From a checkpoint of a small segmentation model.
Training: soap at rate 0.0022, batches of 128, held-out accuracy 96%.
Data: trained on rendered rooms with furniture, 72500 training examples, 21.2 epochs.
Rows from block 2 of a small segmentation model, named by matrix and row number. Each number is 128 + 32 x the weight over its row's rms, rounded and kept within 0 to 255. All counts start at 0. Numbers have three digits each. After the name is the row's rms in percent of the matrix's.
After each channel's rows are labels from the 100 images, of 14976, where the channel reaches its highest value: "strongest on" is what is common among them. Only what is clearly more common there than usual is listed. The data: rendered rooms with furniture.
# conv: 3x3 conv (model.blocks.2.conv.weight, 192x96x3x3, each kernel summed), inputs 0-95

conv.2 128:134128133175057108173124144129116088118140125091118125081128173165104125127109071133096147072082089090091109163098134080145148140134051118087105122102120171115157145080131140113149096056103107105123097149128124140123097191139109134121095104159125171109200146205086171156143073124113189119
strongest on: chair; ladder

conv.70 106:167129101147137123108101165195166113166098149146115131143141158173147025122132108134119079105123162146116105127139124078136191127124117184136137163124128200107162129161098147110122142144133099118135090086130114142120174228109106074103128100192110167118144151142093137158192168170159143177
strongest on: umbrella; largest object: umbrella

conv.180 088:175130095142149146080122157117112114077151124049093112104201087157100107083093145128120191090182106097116076172139169131155117169151106141145098100148076177124126091087073123119098084129097121123146153103102170163158137151179150067148103138101086136143145132149055135139119103119144071103
strongest on: lamp

conv.57 104:075107213101102094171155134075124085101160117125144121097091080125167100133148130192117142093088066116120107141075106158167119176104145174040086137148109101096186096065126134088113085119124141151165115140181137170104137107126165115137089103139115069092119147159087149115127130112132125125
strongest on: door

conv.175 090:177166119107168152165133102153159086059143189052125130153111134158153162085156125128142145091140062181090127076093166096075125131125100139103127096170172106129061139090069118116120100118079123110140064120116099143143144129101142167116146151101082130138145058148136088106156127128129106062
strongest on: ladder; count: three; largest object: ladder

conv.42 101:079114097140137133081133154117132128126168128075145145152148161149143118082168119105163086158044118114132148092107144087148090133146097136111136187136138137099186136118075124087086105159146116065152028106137122146189112202127123120110162117131146138110152113218108192087133115118098147121
strongest on: sofa; largest object: sofa

conv.38 095:138099115152121139044143091119170116118163115119191145125098093078118130138101055107133149085113198103102096160084136175129094119076149132154120038123118075104112132062146063122151071080137154074120146149123138085121141105160139138110126128172140108151096147151158088090155158174124118134
strongest on: umbrella; count: four; ladder

conv.83 109:115125177209104099135142120127099125152100091103167207121096158107121101086116136153096087129063102063109112100173109152105091077108151117138081134082118143108123124107065138060156147167103154099099157144131159174178090096101180164146160103177099101125141128126163165166138083116114161148
strongest on: chair; table; largest object: chair

conv.164 093:179110143053174115115127128099136215099129113124136119128148136122064129158125140149148117130085128143145130100127142095137105125151104126090106157123139141083151167112155132115145147181075152155092112130158207191104076136103160159147083151076145115121185119030138097139147057071137154108
strongest on: flower; lamp; count: four

conv.155 076:114099130159126090136116119145103126074139205153111108086123097160141094107143149161110099131141133114100097149131144103182047102154177084159111113124110117121119107108067090136143110086104175173119148142076128161172130163069133035070139151137106049134108137151118126151096100113154203110
strongest on: sofa; largest object: sofa

conv.72 100:130098105127109149104155132146133097074108121085095112111127154139142141105135090141153115082159080173113102105094072093120056114134120132091140112128063119150145114090060072116135032084148132128106112110127105147121112114081105055138055100134091110109118105103055146085139180177094144147
strongest on: pink walls

conv.168 088:117172172162098119128047125112108135141117107134134112161141180150101123091175100102120089135162129170124142113182096105104062111163094091115107104115093167083097084107126117086135135173151072096044177152118170148118096126071135134117156144172109085080165159179123139164116078072147136140
strongest on: flower; robot

conv.145 109:153108094106085061146129122048171161079059147091132199158179132153122133131150149149165135126087100138091119104090097114160106091115160115114139198122165206162179116131126118156113105148114081116087144126090142123093129146100139086111146104158131076148192106125098157123128122072091163152
strongest on: robot; largest object: robot

conv.105 105:153123140138127125202151113161129098110119184116157124079081161160124084104109100153167158150179059083086114083126124119090132134123146133119138083098130170097132187125090095103164123153131102107099102137092212139162080194115154132126167175117121106178182061120145153156104106100173105157
strongest on: count: four; lamp; ladder

conv.119 109:177156058100114108031130172145134094117186082130135127111167097122142145142155147139119127199138177134136155168139196115092150164100137128167123106118140119065131125142107193143133106088158134138153122134127118114110087127175102126154189169127130134136092088080147046128082116125148058138
strongest on: arch

conv.108 106:137099107124136058131134123118137131122057142113136098139097118142096175095123109100102139122129095132087138058136124140073087104187121111061129121131085136119133153100105149076134088125125112121087107158103183146088120201025124153118120133092152128142209060161143180128119141124148178151
strongest on: count: four

conv.43 089:088109077103031126084088141108137095105120132106112152103136126137123119167122171188125143106089104077101084137093146095143117084136070158066140152170121156105184214083182170148102114123083153107077136096145094118105157139123151166166124146129160104089131134116114095115142105144096110193
strongest on: door

conv.117 104:093129143101096108106120141062154145153128148095135098101154199114140152118130174199107200105149135106100141160117180136059100073116104161101114125136135097139128174118123135166098148147108202175144166153143107103075146104081049135043123128128120134140138097174141086139146111118161155084
strongest on: robot; largest object: robot; lamp

conv.22 086:167165136120100180113094092092147110074101105112100104121112059172110105101154175139072160112122131101099125121106117097135064133178173170129139129109095128080175161116116129124109071161111083132113183081055125087113125165146154060120131102175134100134146071143144140175128137109115125046
strongest on: umbrella; lamp

conv.159 103:132133123097107196101111108106101145110107116131114133187063062086129069154115104165120085086177101132130073165104058132141076140185125102088095113144144160121117078119116072119136096088109078079175141107082139119101114157156140161133148121138152191092174128138084172106121131101152178129
strongest on: lamp; largest object: lamp

conv.81 097:095100117148149103142151086124150170172171142104109169135148139091099098148142195173130117124113104082112118110130111099152094081141129125128141146132114173097140123087104065064092175116119157069082139164187155140175113103118173098074091121105166121086169108184110217127113123095060131140
strongest on: flower; barrel; count: three; largest object: flower

conv.129 095:107103113112142169102114106090139204093142141115090119148159136138108115141087108107124095112113053097132114160080060088087108117118118154100128140173084094099132123141110116120110119195152102111190114140132103139113149127154097133068124050135150067162166103135173195120159127170164189063
strongest on: barrel; largest object: barrel

conv.92 103:139163217133127146139151099113155130111168155153130167165078060107127083159164134142127141113099054174129136158171116192147114168150140144114131080114124125088179068146074131119107119129105129094161138064116137155122115072113102132066102148114097139145152078128097123188153119154123209109
strongest on: window; black walls

conv.130 098:131100129128137107114125096091164084168123146119167122159188091128099131101132120180204187102091165127141091092143181088117096119128132133090163126163112198111095104149109126068123096142123135162118107096115199141098071144131139086131083135140202150172156097113116178095115148084090068090
strongest on: trophy; largest object: trophy

conv.8 097:098178140113082063161078149123155093075056135100169093185099112145130121149126124127106154102125147118071138139148093134078122142148113131171127076096114158115095129083127214128118089147153084126089134124115157131129057198139122140124081116157103181136166091103092119189164107105165147098
strongest on: robot; arch; largest object: arch

conv.174 100:123130118154126098165164136185138076150107128100112078072111137101169152123148144083097147091157071153117129125180151104135147102174167105117130080128129108127111139124072097164157103177154115077155132097095172153068050132075120113066124144155130148127181130157073175167099093068133117172
strongest on: dog; flower

conv.184 122:144139122151041128136175136155131091128153027121187177129096092123108132128153110155063114163151089115109122098175159174138099088124122091136135102085117167133118113104121165114131136134111172134127075160161110075110135182118127094121076102167090150106188113196083175167126140104091115108
strongest on: chair; dog

conv.146 112:158115147167057129129156139095153117129125138086082120097151117122190106147166196137163114099140082102098148150111215086111086147137162095097178125170123109097137163096136176103076135097142120152095134150135106127129096161071084081100041105151107139158139083167119146074133139084135138166
strongest on: arch

conv.45 093:171094089182076110193155178090153099072078133098169159104089111165106116148166145111081180132074096102087148099164142086144112096151161125130125076120118171104145165161067143127119098194119136117133133114181126156093103132108156136114137113187100111114162091189121176131080136117090121137
strongest on: count: four; trophy; largest object: trophy

conv.21 109:102166130097177148147139095106120124199167115137101090124148120124094148151130181121107096141124115126157145119161151155221122094144190119080128119157087133109124103117139037117084145130112107161141099143136115125113086037120120153118098123188195082173109107111120114115127049108110127189
strongest on: flower; largest object: flower

conv.5 096:102106108142157154179106114148165050150135110143114101120094172134105125095110107179140109119137065113077143088138131110097158141138057188053166104170151166103143169173085160107089149137155123160079080146148155154118119125121128110159064122163158115137137127087102199174129179179118114118
strongest on: lamp; largest object: lamp; count: four

conv.109 105:161123085164089164114122136110137132096099131094119161068140077131176099117150094156130097118134051116093137130120096078153113175195092146099140101144091172141166110130152124129128086097131101117099070106092120154158160112081185100112098113138198105112132042105107136045108098078128141135
strongest on: flower; count: four; robot; largest object: robot

conv.31 100:118129197125067133121147153065126128134187093107131146084125169159158134195179110130101105113116100141077143166146165154129117114106097098089148148134215124132163143150129127094124117083138080141147168141095053080085101124144124130095123126200117108147107096122072078103109080103191109124
strongest on: lamp; largest object: lamp

conv.30 081:145150064056082102139180133170166127086065150114062128137116091159123154134135101039126112128067134144086181062125123127108069089135094114102151114143129100163116149103155122106133112077130111106086139174193140135122185160101109115125093128121159173175126088114132129101126137124129187141
strongest on: flower

conv.181 112:173164091122074151095150161133123145106117109140159135124097107157139158119144140118084164123177119147124154160117124137122099095155160145114117146127053111093130127153130115115126190067103141128124152168144090100144209164146105088000059103141101094128128116165075134098117120103159127137
strongest on: umbrella; lamp; count: four; largest object: umbrella

conv.170 100:104067133114107094093131099139157211064142181080127110108156164183147161094122110112204114120160129043116166132107088075155156115132127093125136160168146143133153139131131102128133096206163130132067124138080118160092116097064128143076139141122109070153129105117117168123109118100095157142
strongest on: barrel; largest object: barrel

conv.56 097:114080180153093125145083123069147123149138092122128178164143086133130122164151134118149072137081080192082107130079131140100143105162140126071136193126086133128184140175116150124106094078091136138155118103078062142139114164170153147109196148133091109165142120094102117057174109125175109133
strongest on: count: four; barrel

conv.78 100:095116072110118132135094084117115146102143124148071102159088124142128121231071072109153045174099196166122121132127134097122108154107161145140127081135060126094161138165121098161045143133124108114118173129124153122118109143142082160126161158147168108135146107112143123136190087110124060134
strongest on: arch; barrel; largest object: barrel

conv.20 085:120151114164041077119112067128159153144087092083085106143155080143092121139151178160119123160166120164110146096185176088138151078139131101049160085179088155101155161076131117137065121173098144132126141133151077097157090148142110080095146119148149137173128131111109168100102144151152102104
strongest on: count: four; dog

conv.4 105:155106062136119111157115147072146128030120119085155127113102146174127128180104144156103137083150040139079145138192117124106120127160144141075141124103102096161166150096128169124113057099184158165123088171102108157153142115084140120180172147138158133177169134105130138085127174119148148155
strongest on: count: four; robot

conv.47 097:092125135095107153168172129066120150157119103131151130075098078114091107123133141178098184050144062132097124170106112138122133149110110143109131086148185115118150143078050129094187109096109162172160184125073153149093100130144149135087115138120140110131145137124101115091176100108196150061
strongest on: window; teal walls

conv.13 109:158135135029122069161093031162142089116110106097104170159138118165050069103114137169118134087103106140125116084103087130107122145151115157111129096158100129102202121123110121127126091203095111106127107113144162143100079170133127133097151120096146128133125135155156212119101150131150093110
strongest on: lamp; largest object: lamp; sofa

conv.87 102:134114168149170159115166090089110174142114146127122117174103075152100128149161107097123098154109124131117129151130146113149082152115129127170092104141101107140111111166067139118117138135163121102089133052103062107113078148083204054115169096133118072049197123174144137128074109101131186131
strongest on: barrel; dog; largest object: barrel

conv.94 120:125140144117091100091211160112152107043136118087119143143094137160141128137179107154121118116166074086094173134148162138111101158137098169093146180149109108139136166118120110113120085085140120141048069154167103112193128186138131079055115099118163107118167105169109174085099144134121150150
strongest on: dog; count: four; flower; largest object: dog

conv.176 103:187148156156154108111108166140130145112130112124059141106140161142150050073095158130131134113092134116096070115151127064147169141163101168107137152130075101126199157118129177147043137126154145194114109139096164185152098111138119073095134156168133151158124153174114082079135124114166092159
strongest on: count: four; umbrella

conv.149 102:150140107167152099092086160118098046161120106155102148181122135135150066148140136146119172161042144094163112130159155110154101076147103071161109166128100126109117078148091156090129142139141160149115168119134137154144139143129124102100073075146107152070110148181076178198105107152064118124
strongest on: chair; table; largest object: chair

conv.10 095:192133152147166101138118145082132151135152159131155105151068084140148123077101143128157126066144109092118111201090144123153147128165096162137121111167162119167101093144120127165155129073072167150134152099085086143151156161175116150085052089138104057133182108168076103087108158130174127110
strongest on: umbrella; largest object: umbrella

conv.169 107:110133127114090111078117162139156117113189078110144136141148133141101166154143139177086163108175132182091161122084089106175125095089105110119169139103131170100171130115122089132138090081105155126155147112102059074135108116149137173111142136075123107152053083093133077072147140113157030113
strongest on: door

conv.58 098:056131174057101092124140035147103177142165138139150136148123106078062192088147151166134093138102167145141131121137157136110130143100135086114112138089107131093112140072086090136112119140112118085160143132115127151114112079141104187146156141081131118131104156048172068078120076121139114105
strongest on: door

conv.143 091:200095129116085096046097071184137092092109094113072143136113104153127152131169138181091134140078124171084129104111138100128133118118118164060137106131068126145151077153134068138177123085122141149146140148162147104110077101142145107177107153129091081089104148094107147100153145198104093110
strongest on: window

conv.37 086:166070108105086132100157135105143156095158153087106071097063105158112206136181099142183092125127093071120152113132128116105122085109141118127127137110141168139147124148143120070116088185100117104071136096140100085125103124128132188165118213116093180110122067118139136104144112056136146166
strongest on: ladder

conv.15 109:118091102124070143076129079079164122092109150088138142143170151173090115134115103172150152101162137054094102092085086146136048112104109127110114176128092156078149144100114078124129034118068127143105117138118148101127164169117144119144105152105169156168123181085097116061140110154128137110
strongest on: flower

conv.62 100:090149064137076112109138138118166100081107170049119137114086164200164108134171126105111135109201103085122143152090126107119113094156141099162189143146170152158147166105101092112111119083164100163094087086105158164122149114080119075114079183148110093159141113111085093127113167136118124176
strongest on: trophy; largest object: trophy

conv.160 100:138135070088180077173115145093070145060144124079137123113149145118081097143143121125075126166137156077174139141159140104109116086134077118106103096099084109106119105162105110170108104126069129113150150133136151168098118116070122166115121077145101174074115159132206159153184095093072155151
strongest on: dog

conv.68 105:129148147106098111122066150112068101128105149102148139116157166092157068125118185175126140123104144129111094145146163084133105105210126112122074117154087194112143125095089143091153101118097166133149097150071145169118096132084159129108097114133110145079126114182081202207185088127119120152
strongest on: count: four; lamp

conv.179 112:102145141124145131115108155086161141076081112068094115126131128135174123125111158136158111081157123101103072115154167089113036205095046144113173126151079106121156117089108126096119050096114125139070143074062139137128140124126132133077073150128162133149169129157130117101123152109169165115
strongest on: sofa; largest object: sofa; barrel; largest object: barrel

conv.74 119:121099130132042121103129145141162099190179093082124115141121116181102124112131103101084166085118120143115151146087163135136124107174091123098099186092217096117125120137130140119162115058123159164110123150169095112186181150134177138079131114131083103161141122149130197066129149103119187143
strongest on: trophy; largest object: trophy

conv.11 106:174097098127126054089082122097134154070133174106102126087149098110122124087142119123166158125084139082123155106186132102152161099142081126085146147130092125139157094164212135133115084134159081093131043111152169145151066134133133152171130152094182100127123099149155142094146091065108095097
strongest on: robot; ladder

conv.154 105:113108121143100164090103151107135133121187108056158151081123101111143123115115124162137183108177086085087125143099122133151151097154101175092160117151082134092184134092120134092163002090114154141094133102137187165098097108139125075070090142155128115158144103114120174083143098137117137089
strongest on: trophy; largest object: trophy; lamp

conv.19 100:074086095199064124120093169163112139044092113093110111122150107162065142089104110132137104094156122133104111088120096145110121113175086100099105113166118131105115129046082124120101089140064100141099125141081142145137159109121125132103133127116190122094122054139130144126073123172073164164
strongest on: trophy; largest object: trophy

conv.93 080:097135085125069040140169120137167138085124116092105187137167141127156140087184109089157089129052141181130153148108139124132043070161110113155175104149093142149158153125101135123103074111168090132101114182103148162157095175104119125083115104139114111159115103141127178141100099091140167152
strongest on: flower; count: four

conv.122 095:153126110126047047118118172090145144074156111090126109122096119177132098114144140134110126123142110151148166150082072102159102095158139158090180140103142137139148143105135159152120069128115126137133090117127090135110113132139206124119157103143159150153113151100152135070167046009136093141
strongest on: door

conv.178 108:106123090140032142111129160104154173118122133070097081114102100144151146085155122125116108119121129104097157159109138099093158078137089136075169077109113090122131142117141169150102056092116084152109143145067144129102174132168117121133135115096137154154102126077175069052181180079085124128
strongest on: door

conv.36 102:147164155108155079138090183134161099146138112067104122114105151111144098138104135125135086137101084156131111212159084140127150149124152104145125143084255133134115147132137178166142118141126129107144153059092097154150123134105132144133163123136095119148112104123127148101122099079117127095
strongest on: teal walls

conv.97 102:019102176118125110185157134126136092117108126189138100152111066156093132123143153109085137106163101138158104173157116135161128093151121106076128072149086137090137129116066157108109148077107159121180175128143130151083132046139146174117115099163148101133114142090128146144170066118132068137
strongest on: door

conv.106 087:157116193112144079183102130089130127142115152134107117106185191138103156167075141159171151073079104134123105118152123128161166191095068101152087122167095093103165088079140113116182097155062121137094061121156164133118121114125110106088104103093104101135150125098055139141111102090108128159
strongest on: arch; largest object: arch

conv.64 103:121147157152147166187156204124142121086127155085139126088117130196104128087141125088129103124100099144099150163113114117140079152138099066118148098173153134101158153102122113060103048112084077102088070094133132165136086100131121077097090137121077141130116140136076205080140132100123163130
strongest on: barrel; largest object: barrel